config = dict(
    gain_aug_db=10,
    win_length=400,
    weight_standardization=False,
    blocks_per_level=1,
    attention=False,
    upsampling='transposed_conv',
    optimizer='muon',
    momentum=0.95,
    adamw_lr_other_params=0.0015,
    batch_size=64,
    decay_fraction=0.2,
    adamw_weight_decay_other_params=0.01,
)
Rows from block 3 of a small spectrogram enhancement model, named by matrix and row number. Each number is 128 + 32 x the weight over its row's rms, rounded and kept within 0 to 255. All counts start at 0. Numbers have three digits each.
After each channel's rows are labels from the 100 clips, of 14976, where the channel reaches its highest value: "responds to" is what is common among them. Only what is clearly more common there than usual is listed. The data: telephone keypad tones over noise or synthetic speech.
# conv: 3x3 conv (model.mid.1.conv.weight, 256x256x3x3, each kernel summed), inputs 86-171

conv.118:103165127094138156161130088128116154063117149138152104142106091139173105165132124146128111108188083141150174168109107136110090128118111112137109082087117132142120158126106115082106159028103131144130168123117146140152137074097170123089144115101168060102132112
responds to: white noise

conv.238:157131131062124141126158128151091144175154113188173134150086135171091101076100164131154148064089103120126115120147147118138122162145076097105096139028125144132181096083169144140114148095094152105135114175166143162095141180070149153122137147086108090172162130
responds to: rumble; thin (high-pass)

conv.92:160117164134152115190118150161119125144161146106135168143091125127195182153127082105154116111143101102154121121113136114138103144147134099160107193173096132134154212101170130089108077096125105156142146097110124105069129094124123148169145121115168160128156171
responds to: white noise

conv.4:172141147067125068166120088075169129109151152133147118129235149136153121160132105168144099082149143118125133093106128126147154140155140114091151062140125131106102105125098114156098144133097148155149176131108154171173133149114132052106119150134089100069133132
responds to: white noise; clipping

conv.154:103063093074141098111129086107200155071137102131121127152130119105158121120122119173075145126124142187122198105187156154159113157080140181168084121155161132146092137109126132093154034085159172168203171111166068139172159158144147161127095116135182100132125115
responds to: white noise

conv.150:137117113090149119156109086119098096123123130132125159115088129197128150129130126129152107131205147170145122136139132161130154158169128130162169124130140097158109176135109133027086082107121125118137103109115124079144143068115147041153122073104023086097114133
responds to: white noise

conv.190:113125101125143104175160107090158127134081148135119067136104153120103202008139113177120181137140078113147166158128139095110153107108135125129097136083073188083156094205135120151128116134164192129148196153146112147196121121154153130141194107121169161124111128
responds to: reverberation; number of keys: 2

conv.122:149132123153106145071140149095116139144127143122114102082248130130128090128150127130157101148144112199125126084151089116140133140142103178155100145132126153118144130153077152110111131145133105098142137121086103119140111160136135135113128161118102098112147132
responds to: clipping; white noise

conv.58:137088104098134064049135094107088193123135150161161136148121120164186167189141167129144226103179125159177148137196134166174175129082129156192105100109109120133132155139143124117103134093126118085143097091144167099107125122088193163091112210103226154175165106
responds to: reverberation; pink noise; number of keys: 2; number of keys: 1

conv.9:153081136124102144106125127188079107147113101088163131150093104152114113151113136153153064119168095110115156109116074133105114179149113095110099036110112146110118119103109154192124116139171155159173095041127179122092112110133092078090122084123144125163160140
responds to: white noise; muffled (low-pass)

conv.166:141103138135160082154181180164173127151161142134122155128161130086103131066152062139209130093112092162126098087118133116129119155099088068146113220152141131149121193167121128083171152169078097136123065069118074163037087142146109137155149171186070141107143125
responds to: thin (high-pass); white noise

conv.201:140116119081097120092095127130138213186143166144206138135120148127245113179158233160156131136164192143179143148166133149161163083121115104109129137148145102119123135089146133100130200150114139101129109183080128126097112135132115234106107237097211193184144098
responds to: pink noise

conv.249:109098149129154143114150160148166223245164091103167129135109110152167152120122158155186119121099185156156126133124125161127125141115159078114106105213119204148128106123126141107118119145148111157136139178113123122154164078111166160190154136126119134120113089
responds to: mains hum; number of keys: 2

conv.253:171134122098148136092156147128112130113127148198102110130124155091159119107122151169092141113167166171171105112089152208144126135138126115180176198145167132140148001134035146108101118102116113124104136126094186149123105078132168152133116124074149130163127116
responds to: speech

conv.76:146136175131141135115099111158110154161097079148158151111151140166152150200120142122120164155138133099142152134073120116135109159121121032136133035152159124136120103089102125121145151102134107165165134162135176074147112145151117153136132183155102135142182159
responds to: number of keys: 1; number of keys: 2

conv.54:119119124127089089121133063096082178143136145144162150173185147152150142160153105116109144135130133144123140124135119116157108124117153133168097128169115151146155145114091082117100111162107109124109061141198111079115112086116108100078089255068169204199139090
responds to: speech; white noise; clipping

conv.131:168077108089100076085123173109168148176201128135129160150167176146170143099141060166157145113140088159102101159160164128136153072076132125083101077157079138127057171053105063183117176141126167068143148175059172205130084131116156138117123155076092131128139133
responds to: mains hum

conv.8:142135119198088145125098087120098101174135156155113133104167107134131137127095093101188147047111129152109104091115139078135105139164137126133183158091156142156154158165073122130124131123135095128111122152133121121112162108109164118153143118132052105107070131
responds to: reverberation; number of keys: 2

conv.135:064164116171128138101144101101171172128145014168070135154113123101129167115124191135087136072133089083134137106086143080130128087105123136116062157157118113102116155125106116097165214122129168066123077129138139129125150114090116096089135114181122062107134140
responds to: reverberation; mains hum

conv.179:123163126084153128139137111127153150122158108131114111158108107118118110096138153124125135173128116105114112158156100115115105115099129149116105085147121124102137169131067161127109235149150170102127123211150151145118116057165070128097136096144159087103060070
responds to: rumble

conv.49:150058122121096092107101098124139120115142066085091084189130128111149142077142185092123045156143116102129167098160131134110114187145135085193095130095131130149145134099136148144128155148111146137136132145122147109112151142147179095128166172132171124105141144
responds to: quiet level; pink noise

conv.69:138122148170163126142140043159154122094170115133131159127221124130166102124126153134139177149136155133143151137121127133149118145134139082143139016163131105160125084129107169061111111108143146113104085102134154097139129108136081062122128143147140143127161146
responds to: number of keys: 1

conv.98:121089101102099095123131132108104125159116086129142125105105130104134125106149076099147087160148108147150101071078138118109115130113095126153079142078114108108084166082129048174055078127076099121131139134143113145085119099134181171152153207180131151192192144
responds to: number of keys: 2; number of keys: 1

conv.126:162167158108164075038168133113097118131140119176127093166196138086080103110148116148142157165172142145105115085139115113152133109126133221135185161088118109131132091142091126111174149147179119149137155167134134143141127149146190116098141103129144190134163132
responds to: reverberation; number of keys: 1

conv.137:168173133189179120083097146154153167106140121132148100115050156118124104118168125132212125104144167146165107143118148134158133136151114069133162004164090133168149182160088116098112154114108179101185109143102127139160141084101115114167145107139032116113096119
responds to: clipping

conv.109:173145137136099205197141189203126087080159112126089158173134112141043127080114123129158134133108108119129129116113121099120100164138136140142116159139113134153117214146165148110159234140156129137134115163173106093155142147147131138148132104183119077099171178
responds to: pink noise

conv.6:084135158142115133146120076135128150066115145071108126105123146132162129125111097118158145094097161080078154068096102168154130139121167083102120108146151103110119105145089160124174075189133145126134051098152116150137091135119083017137124144173114039128166132
responds to: pink noise; white noise; clipping

conv.207:136128161125109068066135182123126138150115147114083165137075150086117155172195115155150130140161101182116137130133144107119163136142107206182156255116110097173115124135123128142150134187122099139098164120080131186124128136123197130125163104131141122125128107
responds to: number of keys: 1; number of keys: 2

conv.114:146143118148112097066166153148109163131104112120099177096071134067108126083104103217146113146136118167122163069111085088108142108113135143154132076162155057129076161133110078120156115162164158117114151112133119109143141139132110082155144139142061110115157140
responds to: clipping

conv.71:136183113115126152127122116118122114135112125111081136139089118122139098092093147130111143099116140130130101051130133132118145152139149108145141167178189128132146117114139096175108176141124079089083089145057086090091063129146158187102127145162100103095115128
responds to: thin (high-pass); white noise; pink noise

conv.255:122109120194131124181174094132150164146160165102089175117163133144180126113141171106122128122132120051154153115096128195056124171162140124163129126144143114152130163157134135141158153163133191134167144115157119127108148111088139142074119064080152112117135112
responds to: rumble

conv.164:062161146069152208174088069159136176111144076159136134156113141111099098113141154104103136156104106113124134170113159124150187131168099083151097071092142169105154057121033132177129153124137087150137066133239130141117144144162088118117131188138153060115185143
responds to: number of keys: 2

conv.55:139172124153115155080135067128112194125145129156133163093077144102060115095123118085112078181160130102146077197117126073061154155099082153154129076141144107137193047152137131155153146100166133155118137152119109106179119126121155067139134124147157146118175170
responds to: number of keys: 1; number of keys: 2

conv.171:129149072136130090125147128178142152128131121130072119118062104109094141112095113151174178112137082087174172108118165149122189085143158081111129162138089158146162101118167142119103155125099133055098123105160131079138147143134188039081144145089190142113100108
responds to: clipping; pink noise; white noise

conv.103:137093146173132137206107085152141125069172154158103118110134104135133189131146075110160119107107148118137076129098180141115131149154080076134150091095145041133117156072062078166106110130121126153069101108163107098125107090090113109161163162109084127130115120
responds to: clipping; number of keys: 1

conv.187:156090117112094059161116136091108092181110116119083144134083106149101125101106133117139159164120121086143125122127106154141102118107116113102141152182165108071125093096159123188165138112103135168154108120157114109104158144156112078115084154077170146152128098
responds to: rumble

conv.237:192117110090145115063136124134132092109116125115123172149185150144145151133157084072123142094140049115078178110111096092099128131148120140126104106144130116087142116150095124108149170165105119094095099178114146178153165113125162155149099115058116064083129097
responds to: reverberation; number of keys: 1; number of keys: 2

conv.142:108102105150115097107144241138115128129084130119129141138107134127128157126088111160125132150130098136138111154126101110132123121140099127112139127103160115128098111060161109146129116151152149168177141118130115189133118154131111198155128135143138084135101125
responds to: rumble; number of keys: 2

conv.147:123171179107143125122182086142115131151125128125145125142140106143191116152101097149133161118111099149148128128135151134149108133099142079125123055100103143117148087109092123051103156136103108046129110135162105082138128103112139173080110124089182113120175110
responds to: pink noise

conv.200:072109122138095123070090072136154167174138149130146194156015137092090135093123130211061109140146146118146141150062117090115079117151126132170137198103147131179117153137105162142155079090128160159114116129086168169157083120120083089118098059122104111119107136
responds to: mains hum; number of keys: 2

conv.90:126129122154090087152191092118136124113117126088130115072167103120103000101071146133065202125115119101072128119112125121160072084133136103095105133093124122084097103098090114160153098097151147115144127085099125113117114157110087110081110123109132140138108087
responds to: reverberation

conv.252:146086143185187124126147139125133149187185046171113127121093162107007160100149123099123123117115126160122096187139155101086104142087084130126090162143096121143131222152111098108172144215142119110163122107090151166141129141115107079137123135179047150118082143
responds to: thin (high-pass)

conv.112:152139142171142126101146112165129163120068092108129091074202155086086104096061091160196112166116123151101146107085157130126120167159130175103148136078152164080152086125132123131101117139170105095165203151131089172128119143129157117128127146166088183114161136
responds to: speech

conv.21:125202082116168131085234148092099139153152132060156154064093108126117102170157154109147124077099116124118088110091102114114111098137143145089170135246113146133130161128100159118155107153114170115142150123112122170140174117109071080143174172068040161150097129
responds to: number of keys: 1; number of keys: 2; clipping

conv.84:157091133077163123063198112125107089119123103049106064116205141094086071161141155121151101143150165175068124087117136085082146113125089112159111147151068105120094164139102104186142138167124157070154160162183131132141146147118157101145164147115120173146112090
responds to: speech; clipping

conv.248:134172169148182046059134119189142128126140098113177107166143103061139119134132116124150100061116103120108144140123160128146131154108138087104109084119141101105144151140173124139129160088159156129159106181073159134103074156106124159112073177120052150129150169
responds to: pink noise; number of keys: 2

conv.127:119083096134098120116117109087123140091127169172165204132127138111109141145165132050129152095146140002129136157132094141099095122123138091103106122118124160094126051108104147085114092117166125103125139094138156147147130154152158056147140135134101121130114095
responds to: muffled (low-pass)

conv.130:130114151141152155135142192157124115102174112143075148107154122106114146115129097109202110130057104154113125056150145101101119170176135088113152145140150136139117128122095067120145152240143106098116129166139114134089183168133130180129156187131109164123145124
responds to: thin (high-pass); rumble; pink noise

conv.26:109172111209098121160140112146125089133115170085130161100106161101080176143108186100155134150113111186128104135060132151132123117117121098070147152140159138122163117133125060153079087155084118170102128076097100145127177138176016148155131118157081095128163139
responds to: white noise

conv.234:149078099109077128140175200133177187075090097111111075041157138135099108131094121127179115162129119144151167102108118197195162150137068144143162072109103153124181157130082116168178112164220125134146167160132111159160122193131111104106123111166086128106098165
responds to: speech

conv.242:153129087148112066066075164136096175111119138153148124135160082119158092179115147082141112165115149170121143136109098166150166130119160146130105159117126108136141124134079157098123161151142139193179107188105151162109135103121170154141163088168172147114145119
responds to: quiet level

conv.115:158155168129132058083175154116119155142135088120155087147159161078137124094176085212144196124153143236095117113139097122168119139128116248150111191102133132127164158200108101061167115132137150161127078155140176136154145113119133117152162112068128143135111128
responds to: reverberation; number of keys: 1; number of keys: 2

conv.100:122103103160129126179147210139134100132097123150126133106164100168135165135102109131042097142103114109150139115112127164115174115104125087150065112088093120114118163081198145201129097142166101115115198080080163147148170133124163044136141083110104126108094133
responds to: thin (high-pass)

conv.37:144152147157153072128155178130098139152093145101095112183109149101104187084083164075080099168122135100101123132095104167122137162065148120135123160095133113159152131081134111188195178169142153161169121066087159198135128161136032115121137139160093122095118138
responds to: pink noise

conv.5:158092115061095122108098130111160151125151156152127174131048117109119148108110046113161065124120046122125125163072121133096097135082118091146086043055055161145129140100081096148084106098122119092164159116140186172113143111131193131120136114154104067021148146
responds to: number of keys: 2

conv.116:176107154131145105101206132136113086112113104113056056142128093071098133118119102198074154168101118184130131138038177102137124100145116089131166103156084113164120147123081144151217093162113122206090083097068072119135107126178109110144163077146088161121087144
responds to: speech

conv.148:163056106100119159171122053153097144129135113121152141113161148143115088100144110130109107100132170170130118121195138133108131112144113132182117124125118114155103064129154137096214082069138159140136148128123170186132100118148168126128114090128127115164127130
responds to: rumble

conv.181:132160128157124085159165132140113109079116102098124140094078144120158196126124118140114123072111103124103101131186126082135140081129112120127098160103104124106139133086159107183114141076143171172155142142156198148194201100123073076141112118109178113113121129
responds to: reverberation

conv.149:124110078150108172189130051149143117177150117155134118111156141101173085110145139162116103161098152147145136129156129102104129141178118085162177032172164109149127158131117153141168065098176146139125112148132147098120086142138159155126146104124108119123123160
responds to: rumble

conv.106:182118155140124147112093006129119139132153149125049138153155128115151161104124085167100137148120116145079128088115141103126137149161151160121167146098145121154136118142133149108145170116125112071088111137143155168119182090157110052162173000172074063022116132
responds to: number of keys: 2

conv.64:135129123118082170149100125145122150154156148111126094159101149130198102131141158091139105050124167030166140129135105142128122134111121034146161116166144075156121141111114164140052104108123098137070105164122109104127133085124108107159170109160102161111137134
responds to: muffled (low-pass); rumble

conv.204:122125132200120103086085198139122086194147163106085108133178185092096099148206061071149119144177102133084097078084160098097098133126112136142118138108122058177146087180109118097146181109161139124185149177113121077084162101118094132121160041105097164058160121
responds to: pink noise

conv.94:127174130119124113053139114095107105161122107071118090127128105072143096127155081210103159188139125209133151070172096115188167110114126110123099115136095123146130131130158097119101144121145109113105086101100122136150085139148115186116119135168209140124134121
responds to: clipping

conv.33:125144117118129085127122062144123130120127078143141121153060099120114161117111138137071136153099088072141123149114119180111144150141148128126129101129180152129140166138145107228165124146167076191169183095123155162127152212115115098092097159128120163137091135
responds to: pink noise

conv.176:177159138146143109110115080131149123107164122183130186124102125148147112219129114151147150181186116117108094116099115114135136161209129168168170061129124147132164165128126113051130147115140148143125163138135148184190184144130189146164171135185125173156143100
responds to: pink noise

conv.177:121147091095138087070152123113105085106117136129134133135080090084062113104149093130133154145124050111104162148134096122098138093128118170088120118122147147081133154133115114255124146187162152142134163097131103198117130162105142115064127171144140112165125107
responds to: thin (high-pass); muffled (low-pass)

conv.104:114104168119090110122134153072150076149128114116093101092075136122110105179087097115159145096101158235169078073113180161153104118137134108147140184110114106132125059104148128096064148102084127157149132101103061153045074071102138144157100088176161116158111107
responds to: clipping

conv.74:160176117114164162195155145152083106089126120077120169145179109140156101052092136102203109192015063110106119167119138111128082161143088160129095107170089109139129152166110103134162124170105139182151149125183166174076180128160142147091100138089179066099143134
responds to: thin (high-pass); white noise

conv.153:092076139087101100150115165098119082103171066121111132096080117129083110144118100134197128173136136200138155107139172170151105099134096170126128068090113110111113134143137123076132080089118085087099124136097145103111129109136133161195150044181077118077103137
responds to: white noise

conv.236:142122124119125079134137108129119090143128181137131137097016095100125115202116074113127090119109106137093086176096114087114148065104146131098106117109126144102086132120073130105145157126148161125118151168101127155154129110088123162153164123138131112139135139
responds to: number of keys: 1; number of keys: 2

conv.3:136107115150104045153131111127138158120130130136137193091108088162126176084130109131156151141177125189161158132168129195148112105142111094120132124135127167123154163122158119068062141147098133178140133206172140095156159146156151150145167123178112087132086147
responds to: reverberation

conv.226:142066116114088179125128165171016120123145076154203161082088175141110173118140162143175122151113087140153128091145158135129130130149119149125114168106149129108100176148124145158096174120088133090085097128141124154085147117103142147087102153090192122086120081
responds to: thin (high-pass); number of keys: 2; number of keys: 1

conv.244:142096103078126129120142154150086109073117112183083192138105130164211136118091149143081167185131118069176154150133142108139144169094132104176132098129150124140153076125122113198081102128131139155160111061131143105138113123123114189092082039110210097144102093
responds to: muffled (low-pass)

conv.191:136142155185117152119126119105104116163095119234114078105132170184092108145172123055156170139117145126124091110119105083170107150101113081085111125127081099104103108127087097091042100063100102140095106094159094133115124082130149124132140154129113165125140121
responds to: clipping

conv.157:148067132104091089202110142142106101138158113108111162126135113154138104099092145168169105140173144180141183174153148138141115120159155179148144219108118138141127134076097133091106054092115129193117153116121097168162127084134097095101112107081128087107099092
responds to: clipping

conv.136:195112137115130108104153142104117126094165106118174078155124105125175138120132154131215148095079077143120155110136176161124148116138140181110139147108112165093118218111162066082101133160086110109145132132146107112082081102162153116147131199159162092143103149
responds to: clipping

conv.47:144116174152117104142141201107080072104140117111091106159124141142088161065142165089163087135111141120108113074156116107104135151124148139114122181096172151133116133117165125145106168116172133078132102155194091110076081132133142159105114153143115113150117116
responds to: white noise; thin (high-pass)

conv.218:132094083056144152156118085126187107122132116040146195127199102132177124078102149162140111138088084129118126135149144117142142152118131058129138137156140126142107200099115121109129171111147108081073124112154134131130112105096165168122138148129164120104169122
responds to: reverberation

conv.0:175122190151133145152111099158136098095154135165098143129176174148101125097127117134061099113080118111084084049092127119101155145158149188104115094106111149130127066129053139120174097183095112136079101148138071113085064118126128058165143060194082079088130131
responds to: pink noise

conv.230:155124173101169174199130167164185139152158087101104112164165163131156156141140170201180100120132165142139167137116109119153111131085107133134115146093120128133087115173132146125141091128135126162140201078086179120113099165164040167118093137110133093121090101
responds to: number of keys: 7

conv.169:160141164139126129135169156112111103101165095098120085122078134094141131107122144134111135112132113172145185124109161140183117132119198149139107124152109024117255136088102112128147167122120123182133115120152114081132070109134108165149129134196083116091127146
responds to: number of keys: 3

conv.212:106138116169097155142107100098132094142114154160124124089059093153086120127097122143103137148172138188163146082143148167148146127103093125117116116089103161093187116160076093087105116137106111162102084108142122092117059104123143100131129099146104137088148143
responds to: reverberation; mains hum

conv.245:180153143112111085142116184117074166143105168191155158194140134133193136107136155141131087170072160131153131145126070190129133124109124115146137165093139124110117079064105123156126119129105168164155180136004134141163139159106195078156086175116096135148132163
responds to: speech

conv.72:152099145174127155128103072115114131098091116080136090121181116152152126102117124122138163179117151177117177114110131105131127136097157136151145036152137113158159081127082154104178144139149154160151177147158160117121176146122100185125105135189174138095141141
responds to: rumble

conv.13:102127126099144115151120135147174095162160200099154184109146111176122105158132133186199121100156141146131175125108184142105088152126124138118155062168130111114130130136100124130098085243115095125165180123084122142118122131118112128151102141207112142139134155
responds to: white noise; number of keys: 1

conv.40:138129126097134135093146196174103125143126150121117062118187167120174115143128113131150146073123136128128148106134142088106123098111132104128125135127109113114113116091074131062077134114106095102103070084113071083097130105094101220096134082118187152145155139
responds to: pink noise; clipping

conv.65:159125178184118118144160031174115143150099131132155119134198148161134139130116154136106116133109120157110121110096142089146091111117116129155112066165099137133162068137114156108197148129177160178183118225149174122118095149125118111157122118148115183132202170
responds to: rumble; number of keys: 1

conv.17:134133153111149171155106154166157138154112132055183181104072108147168097127079123170150096184144096212126115131132136145132161138164119188155123132174143126136126153125188169129091046178145120097112080096115099127103057062132019175107144116128169082128076122
responds to: white noise

conv.68:071103118148102120103110101101143160108135176103158166126255174142106115173154038152136129146098113136089131125155129108114108111123126150149144102059148150149153163169107120233173124124158113122132152092079177179158126153129136088111101014123082104052114093
responds to: thin (high-pass); rumble; muffled (low-pass)

conv.44:171135171182127141140131179158107131136158084176113105141124136148112120108129140058156118117130149129081125140147128150131151122123132123133109139075155129158133147148079123113102179091088081193089077133115085111146077119143117146148113100166062083105141115
responds to: rumble

conv.45:113133120128138144130151176127161146128112176126128165134127108117097078135122132158162171123133114120149148078118118120142107119114091112111101142063116101102095070110114123151094137114126125114103111143087110108140138149133119141167161040196056087084118133
responds to: white noise

conv.79:124157128131119108121133085134145123137064092147121100111132078143100139134099086120175156153114133140118149143116173148159155168114107108107110066199142107112120105104101096225118071147179166187162120102132137094139098142132082048089138200133085139180168173
responds to: thin (high-pass); rumble

conv.32:174144108156106177160096119143121159125126141138152123145066116143093105129087133144111155147134120171146129200140155125107138120125102152130079124106150111140121082138103132072071096072095129078102100107154148131094143089118169145148158176127143117120126126
responds to: white noise; rumble

conv.22:163094141109088119099077096173115106144152084132118132169138165173063148174097132114106114133107094177074084080099092053091128116090139109199086104157161153163132146127171148191133100099153137123131128109151161137136135133131161192109107136145156135115143107
responds to: rumble